{"optimizer": "soap", "learning_rate": 0.005, "max_precond_dim": 512, "adamw_lr_other_params": 0.00092, "max_steps": 4000, "lr_schedule": "step", "warmup_steps": 200, "weight_decay": 0.1}
Rows from block 3 of a small CTC audio transcriber, named by matrix and row number. Rows with one number belong to one channel. Each number is 500 + 40 x the weight over its row's rms, rounded and kept within 0 to 999. All counts start at 0. Numbers have three digits each.
After each channel's rows are labels from the 100 clips, of 14848, where the channel reaches its highest value: "top examples" is what is common among them; "loudest band" is the band of the loudest frequency at the time of the peak. Only what is clearly more common there than usual is listed. The data: strings of digits, spoken by a formant synthesiser in many voices. In brackets: how many of the 100, against the usual share in percent.
# convs0: first width-9 conv (model.blocks.3.convs.0.weight, 192x192x9, each kernel summed), inputs 0-63
# convs1: second width-9 conv (model.blocks.3.convs.1.weight, 192x192x9, transposed, each kernel summed), outputs 0-63

convs0.31:460449464500500550420524442518457466543443563469558496507494484435492543499532441496445481495468479478485501511451559466482446566591477550505496512506469484480486459487557533447511440513508568
convs1.31:492506494502518524560534539446441469545541459505448483501513521455555494484451464533538459433433518485471477534555561490547457439522610513466522491537512510464438532505546502482529507523469659
top examples: white noise (37 vs 11.8); clipping (29 vs 7.9); last digit: four (29 vs 9.9)
loudest band: 250 to 500 Hz (50 vs 19.1)

convs0.52:523473573513478453534487468487528482459547496469392557484505539515473493482528547435475554560474517463643576512516543535509490479403474527518486488444503505497502475479472517544477603485523487
convs1.52:567491464528521480464473506532468485497495474554434456499575396515505479425511515515522474451480527517484503451507483474482479504487488454600629543593500481434527598562504478558496535563525493
top examples: voice: child-like voice (71 vs 25.2); "nine" (59 vs 26.8); "five" (56 vs 26.1); thin (high-pass) (37 vs 12)
loudest band: 500 to 1000 Hz (54 vs 13.8)

convs0.30:517479506542488432518470477501407465522514502434471560521520486485487474428506531480454543542450431502452516521480536456494442490398540518529545514467529472485508507430550529516504466479481455
convs1.30:477506548501504519503497535452492486476468551507553497483465509536512551538530541465504483481521577563506569453522545458466520481522401400466479512470533493480506516411520454553523494580532436
top examples: "nine" (94 vs 26.8); first digit: nine (48 vs 10.1)
loudest band: 500 to 1000 Hz (75 vs 13.8)

convs0.86:496543474519468506555454459519502485512457438514412508548508515454450552540542504573501456464554522521498535482472525432533487522474516464416528484472539473470518503510520422453464427405455512
convs1.86:584472479524547481478513476524652480516516488512525490495568466562526389440506484479506451456485533501522552469518490541452437450457509470521554499538457484423540475473465546533482492539530510
top examples: first digit: nine (29 vs 10.1); first digit: zero (25 vs 9.8)
loudest band: 250 to 500 Hz (46 vs 19.1); 500 to 1000 Hz (34 vs 13.8)

convs0.163:476530385524493548416553470502527460532436533427524544530459542409550544558498520496486484493547536610395477526481469507544494496485475488526540482477526552482462470468486459468502386465490589
convs1.163:555431504539545539539526521545475487551527503463459481486543540456422481420463462553464491448475507491405488462447550418525464460500545496497518524573472507502488573542523544448442516505482486
top examples: reverberation (95 vs 35.3); "five" (81 vs 26.1); last digit: five (40 vs 10.1)
loudest band: 250 to 500 Hz (39 vs 19.1)

convs0.47:514550477549566491488459465546553458560545471493439548525542525487509522554522504460517514539509496540564541478499539492515452488462512512493494533538512489538567485421540513544450551526560567
convs1.47:520485537493486526501535504483536462415539548486510469472516500520485482464494552459474463539514454438450488474490405442399476511373512410494557503462482544552471468580428524498466507545393509
top examples: "four" (91 vs 26.2); last digit: four (52 vs 9.9); first digit: four (41 vs 9.8)
loudest band: 500 to 1000 Hz (83 vs 13.8)

convs0.2:510595534493542452537491459515447463536500516511496501506494488427482464439577564385577520536486500442544493537500585584535436539534495586481497496453542575501506465431533560497460518525578519
convs1.2:514455523449454455388494482463601467396541503570519480466496496547506450552505468485447486458484510507480514440461453502492453504476475473496540479491515492457522397538483492571560497494538405
top examples: "eight" (75 vs 25.9); first digit: eight (33 vs 10.1); last digit: nine (28 vs 10.1)
loudest band: 250 to 500 Hz (45 vs 19.1)

convs0.63:513535562497503438531453478501480469527494555480509494526491429541399451494522535478483500473523506466497517498462473496444472517460428484542472505416517414476518531419479542532496449481462455
convs1.63:493457462428488452507498542434525468472556485477574553490468489572529552529514486523432483467541479490496568483515505474456479466481454485497510522426528479555500440449497534476520494473477426
top examples: "zero" (88 vs 26.7); white noise (47 vs 11.8); number of digits: 5 (42 vs 19.6); first digit: zero (31 vs 9.8)
loudest band: 250 to 500 Hz (53 vs 19.1)

convs0.32:451528477512497567534425469534475512517487433437535549514456531523518517507514513529477484424566505441521514468491486523517483503503583457461519467473603545396507482496539477501527465511501515
convs1.32:527453511469502482513463474483566473457558576511461491501496556523540504444494440488534543453457496516504499444538437563533526483511453469480503477549469482493467498520481508549460499465516563
top examples: "zero" (96 vs 26.7); voice: child-like voice (53 vs 25.2); first digit: zero (47 vs 9.8); clipping (30 vs 7.9)
loudest band: 250 to 500 Hz (57 vs 19.1)

convs0.135:494502474531526561473509510505544517472507465431459581514499540484497520523517497441472433438512509526530543519572436510506495492588484505468361522487514477402490504516546507526510468539407587
convs1.135:458482528473495482494464460478435494481473546513526537485483518433485515492470476475544480497442511456573453475438478434467452515463508495480503487510472453515489425425484476441482544462429524
top examples: "zero" (69 vs 26.7); first digit: zero (36 vs 9.8); last digit: zero (27 vs 10.1)
loudest band: 250 to 500 Hz (50 vs 19.1)

convs0.62:453538528488463460481522450483473487590457470453491511434473509511550478508505494484440551472463520500472515517438549509504480500441573516551422492470456415440558427494490458515501489391551518
convs1.62:524549552465483534466512519445584543452505520479556530506506523531588510446517488427531559502528475454446516458499461460511515495447546482478497465467561487499463455549495538466528501530546458
top examples: "one" (99 vs 26.1); first digit: one (61 vs 10.3)
loudest band: 500 to 1000 Hz (93 vs 13.8)

convs0.133:501461439485567484455457497538447523504515469493486559531537472462435540408526499466519467490542528485510487472477582519490514603504393521526519488522511540497478459517434425481533590491518502
convs1.133:559534508472504485507457521523484478510520456572430456512575443533506491481496499480578501506470575520469495498539506509454507505484510452587599508609508484434524613572514474553518534551540509
top examples: "nine" (65 vs 26.8); first digit: nine (32 vs 10.1); thin (high-pass) (31 vs 12); last digit: nine (30 vs 10.1)
loudest band: 500 to 1000 Hz (52 vs 13.8)

convs0.107:517527569488478490511459541550441512515514450501422520470500528523566489503557468568469513466519514513519478559506489523464410455448563489445484469581453458496536496545501513534531442492512477
convs1.107:569519516524576491583494514568420515548475471497499441577524453410491471439471477511546486525513495534444397489482507458467514477528469492508549486555477479524514606481567530456486500494528534
top examples: "five" (97 vs 26.1); first digit: five (39 vs 9.8)
loudest band: 500 to 1000 Hz (58 vs 13.8)

convs0.117:519484463477481450540528504534433512601401445515519500516565453519482504552508534539440497436521529541532554451479560530513472546490505510475552523427490482525511493458533479501474528492536493
convs1.117:566459537611514496507471475594573484566479487511476503537542504583433465418523470520475532508453554527511521525544494552480452440510407477517572457517501488496489475469522502560492496449528472
top examples: "three" (97 vs 26.4); first digit: three (71 vs 10); last digit: three (63 vs 10.3); number of digits: 1 (45 vs 19.7)
loudest band: 250 to 500 Hz (42 vs 19.1)

convs0.112:500471474519505501545484493488441553507481548419440567553499468441500518515514482431464514697463511501400434489492515386529480554457558537530441514558532553485545488472469511501490427483504538
convs1.112:469479546473522498530480515551413511523546516522545481566442475478503449510503510506489456599492487566548448474507619476447537536496483519508508474478507524520584546531555435537462519549548485
top examples: "five" (76 vs 26.1); reverberation (62 vs 35.3); last digit: five (44 vs 10.1); clipping (32 vs 7.9)
loudest band: 500 to 1000 Hz (34 vs 13.8)

convs0.76:540449596529480544454508490505458439478500494504534521573463519535484549548585528514519535502523481443517437532541586521507445513506485510532408500537521455456494444459563506524490525534510554
convs1.76:505450532520466495565479539527467497482508488540475477488532564473541550468455470476505630464437511484471454555506502524433465482486530465534500502466504539517488440538525464514555484492516625
top examples: "six" (96 vs 25.4); reverberation (95 vs 35.3); number of digits: 5 (42 vs 19.6); first digit: six (40 vs 9.7)
loudest band: 4000 to 8000 Hz (55 vs 15.1)

convs0.173:512516568457487486449475501543506544458399494431482469415519503520427503586513540493426485519530554505512525512537459479505491501538435596483476486455548488474504482503459434506461439455467434
convs1.173:471450539579529445500496504530505479539505393461483479462495544484461579470466530467509564471465497488559451572527516566492484473501463541493564440492473487509471464525460500486502504473520570
top examples: "three" (95 vs 26.4); voice: child-like voice (94 vs 25.2); first digit: three (61 vs 10); last digit: three (46 vs 10.3)
loudest band: 250 to 500 Hz (75 vs 19.1)

convs0.175:530429571477511497507544494515479571460430467442473450490436530513460465539462452582495514507456541508456527522446477498473450509477514471479456461491465542504457533516539492513427452505500468
convs1.175:505523512484551482508547595546509505522493488553523528552493562511608454509472444503499477553445451538468517442463484459495457450480612540529456517452504520441533547480544497449503534460534477
top examples: reverberation (62 vs 35.3); "four" (54 vs 26.2); white noise (40 vs 11.8); last digit: four (31 vs 9.9)
loudest band: 4000 to 8000 Hz (42 vs 15.1)

convs0.145:484474464499495525472549486488487571519499502410475478545442500413569455451503506564529517530474518553387455445473507490514475590515531485497474546535492539434463521486556495436478482495525575
convs1.145:496449491486536459580523591488421497528506500541521493532483541434567502462479443494530417479415515510480428454443552449527390446538519563490492525511449479518526556517537475496493495522484509
top examples: "five" (53 vs 26.1); white noise (44 vs 11.8); clipping (34 vs 7.9); pink noise (31 vs 12.1)
loudest band: 250 to 500 Hz (58 vs 19.1)

convs0.18:464474492548448453543428485527504434567536489490491445436552534497524484557530534461505517485441577529531432498483485496525465458483481434477505494381486465555468502464526495486435482505492433
convs1.18:551521475471528470451509491525509428513463525513466445569551500461544449509490493430566473414499512468451426425481459529465523535573453452543478507604483486510463581445510515509468481528526449
top examples: "eight" (99 vs 25.9); first digit: eight (66 vs 10.1); pink noise (33 vs 12.1)
loudest band: 250 to 500 Hz (52 vs 19.1)

convs0.191:503431453518477522495490523516509444487542542492497538452520478499465579490540495527493470418475500491473521465499505549531481502450477445502491555469510553512497506516521543487387477479432524
convs1.191:523522464479479479495502493472581436464565526512545497488466518486494542491536519472521494471493477479476479471485456554518545480432468435574476492538494469578537556633471531465500483500472455
top examples: "seven" (62 vs 26.2); last digit: seven (38 vs 9.8); first digit: seven (32 vs 10.3); last digit: zero (31 vs 10.1)
loudest band: 500 to 1000 Hz (33 vs 13.8)

convs0.182:545450517547501474523518586529485517557481514537409533494528522502596478465531543457512517527418478563503473520468530507495515538419513550492478518485478492513483494535549498515526569493500497
convs1.182:452545465514477506349462472466512492515435524518455520493452484513466519501515488563452506489604515484510529544471505496466479478531485433457487463442487476530468439370487455510489549497503405
top examples: "three" (54 vs 26.4); clipping (49 vs 7.9); last digit: three (31 vs 10.3); first digit: three (26 vs 10)
loudest band: 500 to 1000 Hz (39 vs 13.8)

convs0.21:514520452488498579441521522526527489582511457480602470494448430417462543539534534460508461496552511503571538521545490434400490477550512419508499537484437460465477507528508520544554428477435504
convs1.21:566487509449503501459511517495493462453453529459504546504468499500518456495491488462504462493460419516494497498501434567566543518508555577544467522584468506463547560577493556509488483507455422
top examples: "seven" (100 vs 26.2); first digit: seven (57 vs 10.3); last digit: seven (35 vs 9.8); thin (high-pass) (31 vs 12)
loudest band: 250 to 500 Hz (64 vs 19.1)

convs0.168:475519474498522587335537487481523532518473525456476452577433437450550475542508529519502470459565548534505455529552475462561491534482510564465486488453502488443499461507429510485476583469491538
convs1.168:550508524528569455484543581528427546505465523525503492470516479492418508535490463516576563410474479489414475539491469496508527533596527511449430543500512455489507553563470535463498548493502432
top examples: "three" (86 vs 26.4); first digit: three (60 vs 10); last digit: three (35 vs 10.3)
loudest band: 250 to 500 Hz (42 vs 19.1)

convs0.186:505419561503490444435512517542539494504563502437465570415501512480445560529539518465435449528448530504534496535449459449482438445421446507445498559488505450584519541476511581541501516516465491
convs1.186:484548435508495513529497480525490497483513455440558473512492470507540509492523508502536454546535481525535503498467522556492519514440490472574504485593520507482536575558506508507548480517474437
top examples: "seven" (100 vs 26.2); first digit: seven (62 vs 10.3); last digit: seven (31 vs 9.8)
loudest band: 250 to 500 Hz (55 vs 19.1)

convs0.164:529430481470546531552518517534504472517518549504566544456539517565544510541561527507455499433460479471511513567500476482449515401477560486518480512496471473432512504545581594536455443525511539
convs1.164:486494531532431490453497480495474501541460472543432511498450512440439533492500514473481461572478511545462457469493467494531503545534436445436497459501433474516456534457525479462473502494491441
top examples: thin (high-pass) (36 vs 12); clipping (29 vs 7.9); last digit: three (28 vs 10.3)
loudest band: 4000 to 8000 Hz (67 vs 15.1)

convs0.22:549434565533502510441518566539505523618563499455466588520510446536580430481509457504469495543485567508500442501484482451540473453539532526432461494499501455517432488511556466541554451504562462
convs1.22:457467530543530561557539514537442531557464503444489500491420559436461597530518471531512540497535445518528483557520521493474532513476561501469392507507485515526501503495500527433498517464492529
top examples: "one" (74 vs 26.1); first digit: one (61 vs 10.3); voice: child-like voice (51 vs 25.2); last digit: one (32 vs 9.8)
loudest band: 500 to 1000 Hz (63 vs 13.8)

convs0.14:509494473470517507555492477519522474468510545433536521501542486505440507553517502525489479549467545465457427499513491469358540538493490533479485536532513519506514465532470505535479455552395494
convs1.14:460466455489541539505522476480495488498505474491476436467459446441469513556492573465477473490544461455511458465463464414462593524474469499461493499492491502544484549479492456460489512495542600
top examples: "seven" (62 vs 26.2); first digit: seven (39 vs 10.3); last digit: seven (31 vs 9.8); rumble (30 vs 12.3)
loudest band: 500 to 1000 Hz (52 vs 13.8)

convs0.177:487491447502514473432544524498497539478396473449527531477517493453530495564512520518406380478489584527537496518442477515510470514560506526462491482429514497449481444438445506444449526428485564
convs1.177:497464526538515452485479472558397486564521466561494507501463498445463450525506507506532481533530466537450495521478472483474502495497523515432478478522410487488486517511520467505417532460468423
top examples: "three" (97 vs 26.4); first digit: three (49 vs 10); last digit: three (41 vs 10.3); clipping (32 vs 7.9)
loudest band: 250 to 500 Hz (45 vs 19.1)

convs0.96:507540524485484557461491490520489511473510465536588490427558541540591555522522502537522428505483505462490434548515505485467447443520494561509468506445532540551522467473495394549526474522471555
convs1.96:497436547559499488518484488503621457504511480560490511470508522469491428486513501459476462534468535513496502444489490527471472462517496482527462508550417522433497444441494484542470477546519588
top examples: "six" (55 vs 25.4); voice: child-like voice (53 vs 25.2); first digit: six (28 vs 9.7)
loudest band: 2000 to 4000 Hz (27 vs 2.4)

convs0.179:489628496553492506451485508524503471545500517467493515520470498455497473407535580418512474530532509500437507494466455525461480500419516510512553534542491433524565538453525444500529467474524506
convs1.179:511435567542488566512515474543541511487497521433524593451459459461451493538504492509492464551552482548525480521525556526494475529473487566485462460462451449531551483410491500468491492473510544
top examples: "seven" (56 vs 26.2); clipping (27 vs 7.9)
loudest band: 250 to 500 Hz (39 vs 19.1)

convs0.1:529512552509497514496510475488498444543494496508460583577504539478452464548482518405510577482529483550515537525533505501576576512480478422570533493533389523575503417534538545509479542508480515
convs1.1:510502491497508463474480525456479507439446503514534444511466478556502476531512496494505554499477515497458501498529477498464505510486413444479535451463600461456461442497560456612599480486567489
top examples: "one" (93 vs 26.1); first digit: one (45 vs 10.3); white noise (39 vs 11.8)
loudest band: 250 to 500 Hz (66 vs 19.1)

convs0.70:495468487534469570504527570529469436607445486517419540506554511517510515579551498575491400482532488468538456495516519474502524495451436524449529442586502533578503515447524567489459491441562521
convs1.70:563493448567568476548470506607556509577527476467520521557551521561480440417514505500461518543479506514429592499510494575503438461529442509552553486560496538534528524469523540543497489495510426
top examples: "three" (64 vs 26.4); last digit: three (54 vs 10.3); number of digits: 1 (44 vs 19.7); first digit: three (43 vs 10)
loudest band: 500 to 1000 Hz (37 vs 13.8)

convs0.3:507543550480473536502462504536446489470470464529465509439486470448456528504506544479528529542545556466551508488445561565469457481485547474502489531408548544494505540501429482477524425430524528
convs1.3:578469497459486462539445530488543487487524431576499492496584429557543470469489443461503516487395542536462456441502469477503462514511494440563588534565488489411543487548516488544535519537552480
top examples: "five" (64 vs 26.1); "nine" (54 vs 26.8); thin (high-pass) (34 vs 12); white noise (33 vs 11.8)
loudest band: 500 to 1000 Hz (53 vs 13.8)

convs0.91:509556513533483510539512510541536500556516503474461502555535480530487549482549515475509509467481522528405492495496423523539510438469544457494414488574497436529534550533506520512386498460422536
convs1.91:452452454474541490547486556504542490493541520504516472472541549439568542486490482464526517545451468483455474452482440462407531513467499564528465544533544479550469516503499531455510511491495605
top examples: "six" (99 vs 25.4); first digit: six (50 vs 9.7); white noise (44 vs 11.8); last digit: six (36 vs 9.7)
loudest band: 2000 to 4000 Hz (63 vs 2.4)

convs0.123:474488634523485471549447522492452453514430496471601425476483497525494461496467518504536514451517543443466507492482551527464417512546497450530506532477444491548486521502591517514547522479532501
convs1.123:471476501442481545517503444459510473462507514498539550473464555432502626535537506428463543502488481513528479497486476489563496501400552510544446468504563512527509431525510476461532502483538499
top examples: "one" (100 vs 26.1); first digit: one (74 vs 10.3)
loudest band: 500 to 1000 Hz (91 vs 13.8)

convs0.100:511465592528481469561490414497506473447480482468533488494528554513431524444522487545488576404424458512593501454523557541521513512553494525444504510429511460568528440475528478470451514417478526
convs1.100:533508452502522448439482546496517500487506494511464421485553445555518536501498531459513507580475538545443527507463433546428531477469475454550533594495519512481501534599480498488458445547483467
top examples: thin (high-pass) (38 vs 12)
loudest band: 4000 to 8000 Hz (40 vs 15.1)

convs0.178:504544523455464498460460412505455481468357507460536517453507498508481521541510528483558468591428536479486549549520509464423448514500444533475513507404432430441424491410497490507484502586487535
convs1.178:529488490478483568552576535446549551507498508491528437478527473489536505498461528509495444412509439446480470515476459451426491485501526598523365558511517491433500527471484567459492516487457580
top examples: pink noise (44 vs 12.1); white noise (38 vs 11.8); clipping (33 vs 7.9)
loudest band: 4000 to 8000 Hz (39 vs 15.1)

convs0.65:488421454496512472533489539513512516493522484459512505513490484474414472509505453475443557471533495500538505430464593577573465488571550476522438547389530479475548453473390445487491456441468545
convs1.65:419487515505486545496516447507524513521539557441514508489476533519535587523520601503519543515493501505563512528497501524545588510392474470445502498456541541580483488505469477486472496553469512
top examples: "four" (65 vs 26.2); clipping (59 vs 7.9); last digit: four (37 vs 9.9)
loudest band: 500 to 1000 Hz (92 vs 13.8)

convs0.61:479460435516498464567451470508453498542430545475535529540491478595503535481544542480483477558527516527481490538467449456431466541432531536549439542447465486426515501425438536519435450515554471
convs1.61:540516465504496521473470441524489509506443467498482455487539471459481536461497512492561451454513481517503490533488494498533537542538460451517471459619519477541545574552486523442488485530478411
top examples: "seven" (100 vs 26.2); first digit: seven (57 vs 10.3); white noise (28 vs 11.8)
loudest band: 250 to 500 Hz (52 vs 19.1)

convs0.108:495515386478471484420508440545502485487431475472649462461523448515449500517495487532446451488587543547473440530419472518513466539533480419499527483518504432517474405490443458496506468530493481
convs1.108:475495468541520485524527464520380483557545491469445502501541474458477502561472515516552472456486472495502467525557475474583443509527593528472555520528456478508476550470516494447469520457470622
top examples: clipping (56 vs 7.9)
loudest band: 250 to 500 Hz (60 vs 19.1)

convs0.35:523513487472491513545496476497425572495488486534483549518405497454536485504487501476485508565475487470560462505515533505511460562518560443545502586638532496468479450448462519526532507529547597
convs1.35:454445544462485459526448534454436439445481487629482492523500510480596479561489494484541512450501518503487436547538559451463516453550494464524491478442532495513509420478516411544566496552546501
top examples: reverberation (94 vs 35.3); "eight" (66 vs 25.9); last digit: eight (29 vs 10.1); first digit: eight (26 vs 10.1)
loudest band: 4000 to 8000 Hz (35 vs 15.1)

convs0.41:468554491465541494551560518558530520493487506463447454443477545416493472452474476562492510514505562472469488480462474517419468508484548535433549523473567590459423566490491521524412476449476514
convs1.41:444410557564486512541501522499549475552562496535499493451465518511490634528500495448457581520468478503586503566518478557544502477479506565534476493404495485532500425526495489428536475505536595
top examples: voice: child-like voice (76 vs 25.2); clipping (28 vs 7.9)
loudest band: 500 to 1000 Hz (54 vs 13.8)

convs0.105:516477522446513471491548446504416490465410495459473443418505507521547470550496439486536577474460485475543572521457502506488390504585488555511505523470563458438466468437496550532550481449481488
convs1.105:483561529525535519423514575455515614507442490514450500464493535538511525506510496538537498477541443513529529549497401550547519490593475570424459541429532490434464524433540518460510521526488498
top examples: reverberation (92 vs 35.3); "two" (56 vs 27.2); "three" (55 vs 26.4); first digit: two (43 vs 10.1)
loudest band: 4000 to 8000 Hz (35 vs 15.1)

convs0.149:487522431512503433603474538535468479534478500489495534536432532438523451549490516505427500510451486530483560512433545478537470485449561405479456558421481389490515444453473425545447464475444485
convs1.149:497553594521458504416465464549490455513415514465487466532496443499518413485534540469541482426481541446487461498496510488482466537433486464471502461480460453589468481451463459543492547548477442
top examples: "three" (57 vs 26.4); last digit: three (39 vs 10.3); first digit: three (32 vs 10); clipping (26 vs 7.9)
loudest band: 500 to 1000 Hz (45 vs 13.8)

convs0.81:477542438516501438546464532494492460528566454512559492446505437469379513522525486498434479496519502528471514555483473462513477483565454410539486500396486466522493454492433497497486505454424531
convs1.81:501557515451525528463494491479470475504427469471486535472547477467457441498514562469560466461471505438525488491464476523463515532431503488537612559579518503513536494504475491485539455532432552
top examples: "two" (88 vs 27.2); first digit: two (53 vs 10.1); last digit: two (50 vs 10); clipping (37 vs 7.9)
loudest band: 250 to 500 Hz (67 vs 19.1)

convs0.13:534547595497471530590564512555461553481498509502514621497518515481445505494481494491485580513496550456500454538477480508562526499482519561489414495470485473496554504518476504501412469454465508
convs1.13:496436574486512453559458530516434514504545503527512447553503459435483519510468503472485498529432484553509436458500479495447477492465467392550530578529494537518519558550540500534477516489493515
top examples: "two" (72 vs 27.2); first digit: two (54 vs 10.1); last digit: two (39 vs 10); rumble (30 vs 12.3)
loudest band: 250 to 500 Hz (40 vs 19.1); 500 to 1000 Hz (32 vs 13.8)

convs0.11:515492456462478497498491419473506531522512479483477464494457540431479502517475504469486545569433541556509426524438559517489503527443481425452562555515554519563428521512469467440520536496520536
convs1.11:441547525487514504518508558487442512462502553534485506569457446462598527521485480499525406499445427493486493482456510451480465484476565478455458513440490519508518561488505489432471485556460456
top examples: white noise (65 vs 11.8); "four" (62 vs 26.2); "eight" (54 vs 25.9); first digit: four (29 vs 9.8)
loudest band: 250 to 500 Hz (48 vs 19.1)

convs0.106:526496595501508546499592553474503470486510476485485496562452475534518549447482525586530510524526504515515444493531551554418544476450480460515478545507473562513508563505516510488495438497522506
convs1.106:463450505491516526442503562445537458476505528482502480490443489517420552537530563504417509525510487473444451478478497508450521484387485434576498502515498505551495498541489511448518468441464445
top examples: "four" (54 vs 26.2); white noise (33 vs 11.8); clipping (27 vs 7.9); first digit: four (25 vs 9.8)
loudest band: 250 to 500 Hz (57 vs 19.1)

convs0.33:468499509503480463493512571531536544600571479523530511489534497493533476505537505557472442429472512530486404525489537493514526514506530482449493523463414486558521531484491545563443404491505509
convs1.33:501508441472490468510443478538549439430568545529540449512507470508572466493471550448477483505425497507470503487447438485451478487519446476489509494447492547461446483509506525546441459511424467
top examples: "six" (99 vs 25.4); first digit: six (60 vs 9.7); thin (high-pass) (36 vs 12); last digit: six (32 vs 9.7)
loudest band: 250 to 500 Hz (55 vs 19.1)

convs0.128:516477586526517476559482501501425451519445468437506456451496592518487476467498504463536504454556524493515533498469489600536421469457466475537482515516549487542501483465505472484456501504524545
convs1.128:483512481475468534569520508472418499487465524599527459502529558502536616548443479450547554442530486491490432516542462462539472504516573462493481496491552541502416455503511421472447433485518506
top examples: "one" (98 vs 26.1); first digit: one (62 vs 10.3); last digit: one (49 vs 9.8)
loudest band: 500 to 1000 Hz (81 vs 13.8)

convs0.162:456519509515472507519525509533471495519477461473473507452493551481573482561556499470516472469554558541527571499500456567477453545397503505415438458531473559492449577454559533498418479523481501
convs1.162:547512464522531538628485529572573524510542522456550505531507488474511450414498451472478530539443506448503512503506468504506445426497514553542506516531489496499498573543533541467548497474483546
top examples: "five" (84 vs 26.1); last digit: five (44 vs 10.1); first digit: five (35 vs 9.8); white noise (28 vs 11.8)
loudest band: 4000 to 8000 Hz (35 vs 15.1)

convs0.72:501436489460505500555464513489483543457499466458472477551454443517470528493559534420487518559517479489540509514529507471491530525436557497515399503517490600483503559497530439476457521457506480
convs1.72:513451527476468470558491466482516525514524487488523481512564499468547498433501514441511610524409516422514469496503433477478445503424565530530530506501545583508514430507502510520532491530489623
top examples: "six" (100 vs 25.4); reverberation (63 vs 35.3); last digit: six (37 vs 9.7)
loudest band: 2000 to 4000 Hz (28 vs 2.4)

convs0.181:530535461565490507554460521525542532553523443487428457433492541472472479485513492430491554410454518549526519505491520570522485556447508499527537542528491506491537479471486478509493430490533501
convs1.181:592461498500550500492504483559526499524491509468498441497561483469503463370521490493511492509462501501510513480547512545458502503484484466547505498610477533498561554551491542517453491561521514
top examples: voice: child-like voice (58 vs 25.2)
loudest band: 500 to 1000 Hz (62 vs 13.8)

convs0.88:448469499506497503488432447562405465508463549517629495417488469531497522471538576412549470573490548438498433552502483508394507514422550506470451538576505483508501421450574488502512468541559471
convs1.88:542522500519462494518465477515548455490497451400472484440533498542500403494462525453475490447413513467510505504520475464529430477526427503461521505513503496431458437413511499550487515492434562
top examples: "six" (70 vs 25.4); clipping (41 vs 7.9); first digit: six (31 vs 9.7)
loudest band: 250 to 500 Hz (44 vs 19.1)

convs0.176:472514570514459630541508491573484501526516558470518590495546495477564500490501462448526470552449563482470447467519492499457495539526577579503414532501459496473499558542584481461461450475522554
convs1.176:501438529519532429559498477539481463514542552533485416601506520442495495476442509503496495513468518595463411498478579504502541479441513381526500497471509519530553519579513508523433504489533446
top examples: "five" (80 vs 26.1); clipping (54 vs 7.9); last digit: five (48 vs 10.1); first digit: five (34 vs 9.8)
loudest band: 500 to 1000 Hz (60 vs 13.8)

convs0.90:537476567463550546559602533520420525551426563469486555489499562445467517552497485451474481540464554476469483532478468537499526463528592626474492530489536517521480502505501498467462466517521536
convs1.90:495432523527502485519406518561460543519500458476508559519503473502469483469497503513432513642486498517467486484492537507424553494448482485564540512477485511465522520515565493522515445505495466
top examples: clipping (36 vs 7.9)
loudest band: 4000 to 8000 Hz (50 vs 15.1)

convs0.6:538515531554513422497505496490424478427534511531434526495496513483377475463487471486502473518534584527453500501524474525496456528496454528561440464483527419359426478519508521472519528454493491
convs1.6:505458474516520505469549490495593474469509482468573578520516503575500492516519521519429453547409494519500589512504486479487429473514523487435489517417482500510492467397509515507506457452453483
top examples: "zero" (97 vs 26.7); voice: child-like voice (64 vs 25.2); first digit: zero (39 vs 9.8)
loudest band: 500 to 1000 Hz (74 vs 13.8)